A small masked image model, trained from scratch: 20100 steps, trained on cartoon faces.
Rows from block 3 of the encoder of a small masked image model, named by matrix and row number. Rows with one number belong to one neuron. Each number is 128 + 32 x the weight over its row's rms, rounded and kept within 0 to 255. All counts start at 0.
Before each neuron's rows are labels from the 100 images, of 14848, where the neuron reaches its highest value: "peak on" is the class under the peak. Only what is clearly more common there than usual is listed. The data: cartoon faces.
# fc1: MLP up (encoder.blocks.3.mlp.fc1.weight, 768x128), inputs 0-127
# fc2: MLP down (encoder.blocks.3.mlp.fc2.weight, 128x768, transposed), outputs 0-127

peak on: hair
fc1.119 [143 142 100 121 175 194 118 120  83 184  77 114 110 135 138 181 156 116 209 100 127 132  63 143 143 109  96 117 103 190  67 123  99 111 153  79 136  50 136  95 146 105  53 119 150 142 125  75 151 134 145 143 129 109 120  63  90 115 182 147 139 175 129 178 156 146  78 180 139 156 140 140 133  98  77 161 130  83 187 136 120 156  64 194 109 122 110 154 155 120 107 149 106 110 105  60 123 188 127 117 153 116 133 152 137 130 116  89 141 162 118  89 127 130 169 166 132 121 134  94 107 139 129 141 149 121 108 143]
fc2.119 [142 123 163 150 112  79 146 145 124  71 124 135 139 132 121  81  95 123  74 182 101 126 195 209 145  88 170 151 153 129 194 116 116 154 159 156 142 186 119 148 105 101 141 175 140  78 165 197 101 105  98 112 134 157  89 141 132 148  55 145 119  96 131 125 136  98 159 121 104 161 134  93 157 145 201 111 117 166  82 114 169  80 169  92 118 102 178  94 112 100 102 150 168 117 163 113 154 117 106 183 134 142 168 106 152 182 137 196  94 104 122 183 140 120  89 120  92 128 135 130 163 106 183 140 126  91 138 132]

peak on: backdrop
fc1.689 [148 132 158 141  78 138 122 119  28 134 127 178 143 109 111  87 151 142  92  93 156 102  69 189  68 124 146 113 152 119 153  77 168 146 163 129 143 131 119 118 149 171 136 148 114 193  84 126 137 164  83  85 144 119 148 141 108 120 127 191 131  97 142 158  98 148 121 152 133 139 169 181 129 170 139  87 151 127 138 125 137 119  63 146 106 114 131 136 139 167 137  91 146 157  89 172  40 118 195 123 137 112 105 121 122 164  86 144 104  94  98 187 147 159 103 128 149 192 149  99 138 129  58  78 185 113 107 111]
fc2.689 [132 106 136 171 181 170 162 124  73  87 104 216 114 160 131 127 194 121  70 133 111 140  45 175 116 139 165 126  74  75 121 131 135  87 141 130  83 105 125 146  82 155 133 148 123 194 101 172 138 166 126 145 106  96 136 117 108 124 153 207 129 133 121 175 106 155 121 152 117  91 117 104 161 122 163 150 129 155 145  91  71 149 146 115 154 131  89 140 138  72 103  80 103 182 119 112  91 112  89 141 131 147 142 131  74  80 160 102  84 108 128 156 127 158 121 110  94 211 134 138 183 168 119 125 142 168 113 123]

peak on: hair
fc1.737 [144 134 132 135 143  80 128 138  91 137  73 148 121  42 175  80 135 159 118  76 181  95  78  65 117 139 108  86 123 116 176 128 163 151 142  91  63 104 101  79 118 151 126 114 112 191 131 140  69 140 109 101  79 143 177 135 210 117 117 125 117 178 126 140 172  90 122 130 138 154 135 161 127 120 130 139 100 181 105 160 174  93 148 158 100  76 130 168 149 146 154 115 126 147 132 125 118 116 142 132  65 119 167 108  67  78  79 140  94 158  95 110 141 153 121 200 154 141 102 144 142  72 162 155 144 161 123 110]
fc2.737 [ 69 124 129 104 150 129 129 146 105 166 155 142 195 129  82 140 114 153 157 118 134 142 177 199 157 148 148 130  51 119 126 118 101 121 128 126 134  65 143 114 135 132 112 120 128 113 137 111 142 118 141 156 146 149  72  86 139 119  78 145 115 150  89 109 134 128  70  79 114 101 128 160  68  91 145 146 119 114 126 147 162 157 142 144  41 120  94 123 101 119 146 111 116 142 214 135 192 118 130 153 142 114 116 166 130 159  87  93 141 107 115  89  49 197 117 189  62 147 214  82 110 124 115 100 148 173 117 102]

peak on: backdrop
fc1.447 [140 127 140 125 125 111 189 173 101 148  79  87 119  99 130 130 117  90 123 105 109 113 119 169 146  97 162 149 162 122 187  94 179 169  83 174 146 175 164 150  94 170 110 172 125 144 175 134 165  93 146 126 121 170 202 100 147 162 147  84  98  94 150 144 119 123 167  88 125 114  92 176  82  75 128 133 166 133 168 124 162 119  88 127  87 180 160 141  95 152 151  87 159 120 188  30 110 137  83 148 188  98 131 110 111 138 149 133  98 117 175 145 159 149 126  80 106 157 145 128  84  66 119 124 118  95 145 160]
fc2.447 [108 169 152 149  68 103  62  55 102 113 138 149 157 145 141  73 152 175 130 157 119 133 132 111 104 147 111  86  90 189  90 112  88 118 169  94 135  71 121 107 129  74 134 106 116 132  81 106  83  89 134 124 122  95  78 151  95 104  94 123 175 117 110 118 127 116  98 135 107 132 141  85 143 164  89 145  57  87  79 168 133 153 109 133 140 116 133 155 124  88 151 166 121 117  72 204 132 139 136 136 107 159 164 153 176 151 108 143 235 112 120 183 155  98 150 156 131 116 151 134 137 129  81 133 130 100  58 142]

peak on: backdrop
fc1.185 [175 153 164 134 194  89  84 130 122  96 138  59  51 111 108 233 111  81  91 143 106 167 125 123 106 101 104 146 128 135 145 182  94 158  76 134 148 100 152 134 150  99 146 138  90 171 103 123 115 177 139 152 125 126 154  74 122 132 136 180 135 158 178 108 169 133 182 174 130 148 125 116 149 114 171 146 175 129 174  91 150 122 116 111  97 157 113 151  98 153 139 110 117 107 135 112 102 104 103 124 132 131 102 163 107  82 131 172 104  53 160 207 139  85 167 138 124 158 144 150 151 140 126 112 138 114  38 137]
fc2.185 [ 86 147 102 166 159 156 209 149 148 173 133 190 206 133 135  86 133 142 148 168 176  95 118 105 126 102 141 168 197 156 156 115 137  98 201 133 109 128 125 137 137 139  87 145 116 132 159 166 165 117 138 113 154  99 161 184 162 146 112 146 119 110 108 144 172 129  87 154 138 134 143 148 148 179 202 101 163 147 115 171  97 109 152 126 163 141 133 160 158 115 129 185 124 174 128 159 173 179 160 167 131 125 128 153 113 151 137 112 134 228 115 114  99 195 130 169 163  99 134 122 159 123 162 153 158 145 195 146]

peak on: hair
fc1.381 [ 83  97 142 125  83  82 127 108  69  86 168  90 134 129 152 150  89 164 137 146  77 137  98 162 164 108  90 108 131 163 144 137 119  87 109 154  80 131 163 103 125 182 131  76 132  81 119  71 119 141 121 107 178 126  53 156 120  83 171 133 181 130  91  92  83 152 120 158 149 138 141 147 159 121 119  94 135 176 182  95 145  90 157 136 152 117 152 144 126 164 141 195 141 134  97 155 147  94 189 160 169  90 160 113 194 132  96 144  97 152 138  64 126 100 138  93 125 146 162  61 178  74 129 129 120 118 129  76]
fc2.381 [155 114  92 125 181 155 105 128 147 152  84  98 132 104  47  69 164  40 143  79 108 111 153 132 106 169 154 111 108  70 136 109  68 147 150 129 166  56  98 129 141  91 116 157  96 151 154 130 118 115 131 133  52 113 154 132 113 106  67 119  88 121 126 111 132 100 107  90  98 115 144 126  75 150 145 136 135  88  92 123 126 161 109 123  79 143 101 109 118  99 122  81 101 133 132  68 120 115  77 120  98  87 116 129  51 107 185  82  98  82 108 134 130 128 125 170  95  97  77 175 117 170 102 126 106 160  93  87]

peak on: backdrop
fc1.471 [ 99 161 101 183 117  95 108  88 127 118 122 125 118  94 196 141  62 170 141 114 156 111 133 126 108 135 139 168 152 132 112 102  96 121 141 123 165 174 156 204 194 116 123 137 121 113 160 136 149 167 144  99 162 193  78 104 111  92  98 134 143 149 159 136 143  68 130 159 100 184 167 121 132 151 127 103 217 132  90  97 158 150 181  89 142  45 103 124 149 133 186  96 213 133 148 114 149 129 133 116  89 129  93 109  95 129 145 147 112 107 113 128 110 195 135 110 152 126 144  90 156 104 172  93  55 126 136 129]
fc2.471 [147 140 123  88 131 133 188 135 122 101 124 128 122 153  51  98 174 115 192 135 135 148 109  88 161 146 129 122 142 139 145 126 169 100 126  92 111 128 117  93  83 158 204 139 190 112  77 115 128  70 105 143 140  52 181 170 158 207 123  95 125 114 135  89 159 167 149 125 140  85  85 116  90 131 163 167  87 121 164 129 130 126 111 154 139 194 109 143 112 151 115 140  37 135  99 131  76 143 128 145 177 144  83 148 153 156  95  92 107 140 132 155 143 129  83 178 158 119  99  91  95 109  98 156 198 116 126 106]

peak on: hair
fc1.690 [137 119 117 187 117 139 154  88 117 126 180 181 148 119 143 143 101 114 117 205 135 149 152 114 100 138 130 148 135 156 143  95  68 178 127 124 102  41 165 105 205 171  97 125 164 136 177 102 114 105  80 123 107  74  55 152 128 107 115  87 105  98 153 117  94 163 177 142 177 117 139 120 127 118 141 112 141  82 120 107  97 163  76 141 119 129 120 130 185 111 174 171 118 140  80 155 128 180 173  85 161 150 158  75 123 182 115  68 116 116  64  74 124 103 101 108 117 134 105 103 141 166  93 136 145 121  98 133]
fc2.690 [ 68  95 105 139  76 174 105 110 148 111 132  71 121 103 105 185 137 123 170 156 129 153 151 130 137 143  68  82  77 104 145  96 126 152 119 118  92  85  70 168 165 158 156  88 139 152 143 175 139 178 146  80 182  77  70  99 179 144 192 112 119 109 114  76  89 147  86 122 158 139  98  73 103 157 151 122 144 129 142 123 168 104 117 162 105 112 151 153  88 124 165 178  98 159 113 168 133 144 131 123 175 126 128 159 140  71 151 165  68 126  88  95  91 133 151 126  93 186 117 112 165 148 132 153 198 135 130 141]

peak on: hair
fc1.15 [149 105 136 127 142  76 111 147 148 145 187 166 170 153 137 165 100  98 190 146 177 152 154 151  97 139 138 197 132 122 114 166 184 120 158 139 152  92 113 159 123 146 118 117 117 181  76 139 130 106 132 151  65 126  64 138 124 110 182  99 106 180 206 134 121 156 164 134 153 118 178  77  76 110 168 165  86 138 126 113 144 102 152 176 154 123 151  99  95 132 117 123 113 181 103 143 180 153 146 107 127  49 103 125 120  58 123  80  67  87 118 135 104 133 133 158  88 147 110 160 114  63 117  91  98 130 131 151]
fc2.15 [135 101 114  85 171 131 159 109 122  96  91 109  61 126  88  86 127  93 110  95 127 116 113 196 118 124 137 116 107 125 165 138 112 160 136 102 117 141 149  98 111 140 124 120 214 136 179 146 114 103 120 112 108 153 110 143  88 103  74 164  43 164  78 111 123 102 138 153 153 121  97 132 140 124 141 114 145  78 156 130  93 127 160 101 148 127 170 146  66 145 121 172 115 131 161 133 171 105 182  97 134 165 164 146 178 107 155 158  37  99  89  86 161 158  98 124 152 150 231 112 115 120  89 154 139 201 122 127]

peak on: hair; hat
fc1.341 [134 179 121 171 116 171 123  95 129 128 130 171 104 129 126 140 143  92 164 123 116 169  75  38 107 147 149 103 120 163  78 118  98 124 147 119 104  57 125 170 117 138 127  89  86 150 157 135 114 119 165 145 143  48 131 175 152 133 171 125 149 150 127  80  98 120 131 147  88 139 156 132  59 140  94 130 180 139  72 157 102 152 170  81 163 159 178 142 151 179 129 121 122  90 123 102 179 107 135 128 101 154  92 164 129  25  99 116 161 127 148 127  77 150 162 107 129 117 161 162 137  98  45 146  87 138 127 129]
fc2.341 [142 146  92 106 110  99 134  85 108  78 113 128 119 126 130 123  82 109 122 116 116  83 107 157 158 133 135 163 166 120 131 190 165  90 186 124 194 142  93 133 141  99 119 120 142 125  89 143 155 133 135  88 122 128 129 132 155 162 120  65  71 108 105  45 148  77  96 183 171 128 120 106 164 151 104 113 131 147 110 175 182  72 120  74 151  97 141 191 126 144  73 146 188  73 107 152 121 142 156  97 142 145 114  91 156 150 148 131 131 132 141 161 123 168  92 158 132 168 101  76 117  95 218 126 144  74 132 201]

peak on: backdrop
fc1.672 [132 140 128 131 113 216 133  99  95 130  93 187 133 169  56 104 165  69 151 182  80 136 163 108 121 167 131  91 149 143 126 138 161 129 161 137  90 131 127 164 170 107  75 149 134 119 134 154 107 146 149 138 113  89 176 123 144 160 108 166 153 161 124 155 107 116 106 137 182  68 155 141 154  87 133  83  86 146 106 146  89  69 126 200 189 139 113 105  88  83 120 124 107 129 140  75 102 138 143 114 169 138 142 199  96 169 106 115  84 171 194 142 134 100  87  83 134 105  80 177 152 133 158  97 151 127 131 112]
fc2.672 [141 137 113  63 109 135 115 123  97 150 144 108 116 125 195 181 111 153 110  79 121 132  50  71 121 151  78 151 155 144  68 186 146 118 151 193 151 136 153 120 135 101 100 108 117 127 101 122 142 125 157 150 117 160  94 144 112 122 144 107 111 162  73 163 109 165 141 105 140 161  77 106  87 109  89 116 153 160 191 102 162 184 117 147 125 119 107 152 229 107 174 165 150  52 137 124 110  76  69 152 124 185 111  98 144 120 139 102  74 177 133 120 126 157 182 137 138 159 109 164 124 116 126 145 142 172 106 149]

peak on: backdrop
fc1.760 [143  97 104 125 116  83 163 129 127  99 209  91 142 126 102 116 107 186  63 108 136  99  63 110 171 172 118 181 110 130 136  95 139 202  78 101 135  88  98 165 185  99 178 175 122 142 147 156 174 153 109 105 144 194  80  97 113 113 152 165  87 166 108 152 188 142 113 119 192 116 171  75 104 123 174 109 111 142 153 164 119 132 141 123 210  93 101 130  91 113 145 124 122 110 102  80 148  71 132 132 131 145 147  95 114 119 138  88 112 110 124 138 108 122 102  92 100 133 135 122  84 159 131 130 186 150 123  80]
fc2.760 [121 144 181 103 140 116 116 113 114 101 165 142 132 110 123 156 129 193  79 141 129 101 104 148 129 141 154 129 160  74 105 129 153 105 147 143 145  79 113 135 172 164 171 111 118 101 114 105 145 190 122 172 232 151 151 105 153 138  91 134 111 129  99 181 118 119 118 101 124 172 102  97 114 128  96  78 134 127 143  74  92 219 137  97 189 116 111 131 117 174 141  83 159  76 171  85  78 109 100 113  54 131 108 124 104 102 150  78 116 170 113 105 119 133 173 139  62 111 136 168 126 154 154 139 143  50 167 107]